{
  "model": "masked image model",
  "train_examples": 97500,
  "inner_norm": false,
  "num_experts": 16,
  "patch_size": [8, 8],
  "nesterov": false,
  "epochs": 35.7,
  "warmup_steps": 270
}
Rows from block 2 of a small masked image model, named by matrix and row number. Rows with one number belong to one neuron. Each number is 50 + 12 x the weight over its row's rms, rounded and kept within 0 to 99. All counts start at 0. After the name is the row's rms in percent of the matrix's.
After each neuron's rows are labels from the 100 images, of 14848, where the neuron reaches its largest size: "colour at peak" is the nearest of a few named colours to the mean colour under the peak; "responds to" is what is common among them. Only what is clearly more common there than usual is listed. The data: rendered made-up planets.
# gate: MLP gate (model.blocks.2.mlp.gate.weight, 576x192), inputs 96-191
# fc1: MLP up (model.blocks.2.mlp.fc1.weight, 576x192), inputs 96-191
# fc2: MLP down (model.blocks.2.mlp.fc2.weight, 192x576, transposed), outputs 96-191

gate.136 121:49 37 46 56 60 49 43 62 54 32 59 34 48 52 38 38 44 42 58 29 55 42 62 55 64 45 58 51 53 30 57 45 64 53 26 62 61 58 44 68 45 57 54 45 53 27 54 50 48 71 49 51 41 31 45 51 48 36 41 53 46 52 58 72 39 42 46 42 05 67 52 54 45 43 33 30 51 56 66 63 67 46 84 45 43 82 45 24 46 52 47 59 39 48 44 39
fc1.136 111:54 58 70 58 48 32 44 33 59 64 37 53 65 47 35 46 57 40 55 52 24 60 37 63 49 50 38 65 52 50 52 28 40 44 47 21 45 50 57 58 57 50 49 59 51 57 35 37 50 32 34 35 60 31 54 74 51 49 56 34 60 52 46 40 78 70 60 42 40 44 43 59 37 48 53 51 62 51 51 55 69 36 40 65 54 45 55 69 65 55 45 44 69 51 54 45
fc2.136 103:78 57 58 30 48 89 52 46 43 66 31 43 41 35 47 46 54 86 34 59 58 49 53 51 62 65 45 46 45 70 57 57 57 44 50 43 54 64 61 37 72 41 19 67 49 29 75 55 50 65 55 46 50 52 46 43 51 50 74 56 29 51 48 57 40 53 50 39 49 61 65 58 57 39 39 74 36 43 61 48 62 70 40 62 49 55 52 34 42 61 47 30 54 39 35 63
colour at peak: pink; grey
responds to: full; cracked ice world

gate.443 094:29 44 45 84 57 40 40 60 56 42 59 46 23 41 51 21 28 65 26 61 55 51 51 41 36 47 62 59 48 55 60 43 46 47 42 65 39 62 40 39 55 48 41 74 66 49 64 60 63 39 70 59 41 48 54 57 51 43 47 51 45 48 66 53 48 35 46 41 31 49 46 77 54 41 49 33 54 58 52 53 56 48 59 30 40 56 46 46 51 55 58 50 60 52 60 29
fc1.443 104:35 53 50 68 52 29 53 24 27 41 46 69 59 20 32 56 42 51 63 63 55 56 45 52 45 37 45 50 48 81 64 45 69 43 67 51 46 49 62 40 26 62 53 50 44 39 54 65 49 37 51 29 37 72 50 36 53 50 45 56 36 42 51 49 66 61 50 38 51 58 32 33 52 22 36 69 47 62 49 67 45 52 44 40 47 43 61 45 50 86 42 45 47 45 63 64
fc2.443 101:67 66 69 50 33 39 59 49 30 51 66 59 55 43 60 47 59 47 56 70 68 59 71 52 37 51 53 39 31 69 54 35 65 42 64 48 64 46 55 46 65 32 53 57 47 76 44 48 53 72 50 58 57 50 39 49 56 54 27 56 39 60 47 60 56 70 34 54 58 46 40 51 59 62 54 57 38 62 59 52 47 66 51 60 54 45 74 45 51 47 37 63 31 73 66 69
colour at peak: pink; grey
responds to: glowing rim; cloud-covered world

gate.161 110:71 49 30 48 39 44 16 51 35 52 64 45 35 48 38 44 66 34 50 50 50 14 46 74 46 60 68 57 61 42 49 65 52 53 19 30 53 53 42 42 42 49 47 64 47 63 46 52 50 47 37 50 45 32 54 45 54 41 34 45 48 55 35 80 39 53 62 53 34 50 67 50 66 45 67 61 51 44 45 43 54 35 54 56 68 60 72 52 62 49 45 48 48 51 47 48
fc1.161 113:59 36 48 40 48 39 17 40 45 40 56 60 53 44 48 39 45 44 58 58 61 28 48 53 46 55 51 63 61 58 74 56 49 54 46 52 49 52 47 52 47 30 49 26 57 53 53 47 66 55 43 53 64 50 74 46 50 54 27 39 48 50 47 61 21 47 41 33 31 56 65 40 47 47 62 64 49 62 52 33 62 61 50 58 51 51 48 67 62 44 52 41 56 36 31 23
fc2.161 107:54 54 30 49 55 44 63 35 48 51 31 43 62 60 50 52 68 35 40 44 57 21 50 67 54 52 30 45 24 40 39 53 54 63 67 63 39 59 66 34 66 30 62 78 62 54 55 53 57 61 72 61 46 50 69 49 67 43 71 32 39 47 44 51 36 53 52 64 66 40 50 46 61 41 54 47 30 73 40 41 27 42 58 40 48 58 65 63 61 60 50 54 69 48 33 33
colour at peak: brown
responds to: half lit; cracked ice world

gate.380 102:34 49 44 56 34 78 36 77 33 47 49 49 57 46 40 35 61 44 57 39 27 36 61 49 47 39 53 58 40 33 43 52 70 56 65 30 58 43 56 47 58 55 57 32 49 56 54 59 42 26 39 49 62 51 43 58 68 47 52 55 41 38 40 60 30 49 49 71 54 58 32 58 61 45 47 74 63 43 39 39 49 66 34 46 60 33 42 40 51 58 46 60 53 75 34 40
fc1.380 101:87 46 26 59 46 44 45 30 13 43 66 55 52 61 68 48 55 44 49 44 50 55 51 53 65 65 44 72 29 48 45 31 39 55 52 55 48 54 46 54 59 29 51 50 49 55 56 55 50 61 46 50 60 46 55 46 57 30 67 73 71 62 51 35 69 47 47 41 58 62 66 29 49 53 60 35 55 69 38 50 67 38 77 62 37 33 42 49 50 31 31 42 46 51 39 50
fc2.380 089:56 39 33 36 49 53 63 64 54 54 50 40 48 60 32 61 65 50 54 52 61 27 30 25 38 51 40 36 48 38 41 67 50 32 41 43 47 39 48 54 47 37 48 34 48 38 77 38 34 49 65 45 55 29 58 55 46 65 57 50 62 47 52 44 48 69 56 47 88 48 66 16 35 46 48 52 51 58 27 63 48 55 41 69 54 58 39 58 29 44 54 53 44 36 58 50
colour at peak: grey; pink
responds to: cloud-covered world

gate.421 113:41 52 38 42 48 29 62 52 35 54 52 55 54 45 70 39 46 74 46 35 49 63 49 58 47 68 52 32 46 50 84 67 51 51 57 62 51 33 42 40 50 48 60 58 66 59 10 39 48 39 53 46 38 70 19 56 41 52 76 72 57 50 54 63 26 55 56 54 65 58 69 54 65 43 36 47 57 55 67 68 78 51 45 41 58 45 52 49 47 57 52 42 49 62 63 57
fc1.421 110:50 59 75 58 45 53 35 62 70 29 64 41 62 66 45 59 52 36 53 45 37 23 50 38 59 33 47 55 66 61 44 30 53 50 46 46 36 56 59 56 34 60 41 38 49 75 88 47 47 58 41 74 58 34 62 37 71 58 32 50 61 50 41 43 42 67 44 30 39 45 39 52 27 59 51 50 43 40 59 42 39 43 58 62 44 61 59 56 50 23 45 57 52 47 50 58
fc2.421 120:67 54 58 59 55 41 53 30 48 44 57 39 49 59 17 39 27 52 64 41 61 62 46 40 67 33 62 40 54 43 39 37 43 46 55 43 43 44 50 56 30 42 61 48 49 60 51 28 40 34 67 55 59 44 69 72 68 65 34 56 48 30 54 47 61 64 41 41 38 28 48 60 51 47 47 46 64 38 19 43 54 33 50 72 61 55 41 48 49 39 59 37 64 17 34 47
colour at peak: brown
responds to: rings

gate.511 096:39 39 52 42 49 64 38 47 60 37 57 38 54 54 59 56 39 51 34 32 58 43 74 37 57 37 47 38 56 35 43 26 62 57 32 65 46 53 41 54 52 54 22 38 38 44 40 63 64 14 63 67 50 42 45 41 42 56 45 63 46 42 66 60 58 34 44 52 27 45 25 68 37 58 63 47 48 38 65 46 41 47 43 52 52 56 62 42 43 45 61 55 41 39 42 33
fc1.511 087:76 53 62 52 35 47 61 54 38 52 59 44 59 40 59 58 44 33 49 65 37 66 14 33 20 50 25 44 37 64 59 55 61 49 66 48 68 51 46 48 33 53 70 66 42 66 60 57 67 53 26 50 47 40 56 56 40 34 47 54 62 68 55 43 56 37 60 50 51 53 55 63 39 53 41 47 52 40 45 83 39 56 40 53 60 55 43 36 64 52 54 47 42 53 46 43
fc2.511 093:57 57 46 37 55 69 56 52 59 63 36 58 54 38 44 46 79 76 70 52 62 49 53 58 53 50 44 37 41 53 53 40 51 50 54 41 55 74 44 54 34 78 50 58 36 60 68 37 48 70 69 38 63 59 54 27 60 45 42 72 37 55 41 64 43 41 72 49 62 46 51 47 74 49 70 67 40 55 23 66 47 64 65 57 45 50 47 55 55 46 57 61 53 66 37 62
colour at peak: pink; white
responds to: glowing rim; gibbous; cloud-covered world

gate.558 088:49 41 57 36 43 42 48 58 58 52 40 35 79 53 53 73 42 72 52 76 52 43 45 54 48 34 40 57 50 32 36 58 58 77 35 44 61 43 44 55 40 67 44 36 54 47 45 36 58 35 60 44 51 65 72 58 71 43 53 68 64 48 33 46 54 47 56 45 50 75 49 59 46 50 50 37 41 47 57 35 35 42 51 46 65 44 71 48 45 44 38 33 48 33 52 46
fc1.558 092:76 47 48 36 51 37 43 38 43 54 51 65 58 42 61 64 63 61 47 61 64 48 42 57 70 39 43 56 47 50 49 62 54 34 39 50 50 53 80 71 35 55 56 66 71 64 76 45 56 55 51 31 45 60 84 59 43 55 56 49 42 19 44 47 56 44 63 58 53 59 44 50 18 46 67 45 63 31 49 65 48 42 58 50 52 45 64 61 19 51 39 58 59 43 52 79
fc2.558 090:66 28 54 39 51 44 51 49 31 37 41 34 60 50 15 68 68 49 43 49 72 44 68 57 44 59 56 35 53 53 58 49 42 43 61 52 46 41 62 36 48 42 60 54 57 49 41 46 51 43 62 53 66 85 41 38 61 53 58 35 49 68 17 40 67 60 50 53 43 32 62 50 36 54 74 55 50 43 56 55 64 39 56 45 53 50 47 41 53 25 56 65 53 55 43 45
colour at peak: brown
responds to: glowing rim; half lit

gate.213 118:44 41 45 44 38 60 60 52 51 28 59 58 75 58 68 26 53 51 40 53 40 61 31 56 53 65 42 52 51 39 43 65 54 54 51 36 48 33 61 43 40 41 60 39 54 33 54 30 83 25 39 39 41 64 51 66 37 63 48 55 43 48 56 59 51 47 63 25 57 79 50 36 34 56 47 68 65 46 46 36 32 50 42 59 41 51 24 32 50 61 47 37 42 60 59 68
fc1.213 126:18 48 53 43 50 45 39 54 33 32 34 48 50 59 45 51 50 55 62 49 36 26 51 54 46 42 62 46 41 56 62 18 46 49 51 32 45 54 47 58 33 54 34 60 22 79 54 56 25 82 80 57 41 50 35 55 49 58 61 54 48 56 32 56 66 63 68 45 33 49 45 64 55 34 46 70 35 32 47 62 54 30 54 27 56 38 69 64 51 56 63 46 56 28 56 43
fc2.213 121:48 38 38 54 41 39 68 49 47 58 29 31 49 46 53 43 52 48 38 58 50 41 51 73 52 43 51 48 67 53 56 35 52 39 67 64 67 35 51 56 34 69 56 54 41 46 55 45 42 45 44 52 52 56 40 46 52 59 46 33 59 48 46 37 46 72 57 33 38 31 55 65 46 52 47 59 43 41 48 38 72 48 44 33 66 49 54 52 52 69 44 47 75 45 36 32
colour at peak: brown
responds to: rings

gate.242 118:56 51 47 48 45 56 50 63 27 79 53 66 44 47 63 63 50 31 33 59 51 53 40 45 38 55 44 29 52 35 68 47 56 40 44 33 52 55 47 59 41 67 54 46 40 49 54 59 63 38 46 42 45 40 43 48 61 25 49 65 54 58 40 48 61 61 43 33 37 45 58 57 45 44 58 42 26 64 40 41 63 62 61 51 60 57 54 43 35 86 74 62 49 31 70 28
fc1.242 116:54 60 23 64 53 45 36 58 35 69 61 56 42 65 54 52 30 29 38 62 64 39 42 55 47 67 53 40 50 50 57 45 65 51 69 51 44 60 64 77 44 59 60 53 53 59 31 68 48 53 33 51 58 45 38 47 52 37 72 67 60 43 47 49 55 42 55 26 57 45 48 41 50 57 74 46 29 55 44 47 57 63 49 35 61 76 76 51 45 76 66 86 55 36 63 42
fc2.242 117:18 43 49 59 62 66 37 51 43 43 46 54 33 69 70 24 46 35 42 45 54 60 47 45 57 32 65 43 58 42 44 25 33 68 46 28 65 33 56 72 59 50 50 45 52 55 42 52 42 32 43 45 54 55 46 63 50 36 24 48 60 41 51 25 48 48 51 51 40 43 53 59 42 68 62 43 59 55 60 44 57 19 40 44 48 68 48 55 70 51 49 44 53 59 45 33
colour at peak: grey
responds to: rings; glowing rim; half lit

gate.469 121:69 40 67 42 37 67 75 58 65 20 44 56 50 38 39 54 46 51 48 45 53 54 26 55 52 71 53 31 46 20 40 34 59 46 60 51 49 70 61 58 19 50 43 30 78 36 46 28 65 36 54 48 54 62 57 42 58 52 62 51 66 58 42 41 48 43 66 50 29 48 45 50 34 64 52 37 23 51 39 38 47 45 59 61 34 60 50 44 58 42 57 47 40 37 48 50
fc1.469 114:43 61 68 72 39 39 41 37 20 66 61 54 36 57 66 62 55 46 35 60 39 79 32 42 38 59 28 53 64 53 45 52 58 50 58 46 26 52 43 41 56 63 41 64 26 41 39 56 38 49 44 39 43 55 57 50 47 49 43 41 69 51 62 47 53 57 59 33 51 40 41 44 52 42 54 77 47 36 57 47 40 41 62 56 60 67 45 44 61 73 50 61 20 37 68 36
fc2.469 103:64 68 31 47 46 60 41 42 29 73 39 53 58 12 61 38 45 46 57 54 56 77 57 49 51 45 51 40 30 56 46 33 47 46 60 41 50 49 57 45 34 47 26 76 36 50 53 60 49 75 45 51 44 46 34 53 53 49 50 49 58 53 68 56 52 57 56 59 62 33 58 59 58 37 61 76 52 43 54 59 63 62 50 42 37 53 56 66 48 58 54 56 65 45 38 38
colour at peak: grey; brown
responds to: gibbous; glowing rim; cratered rock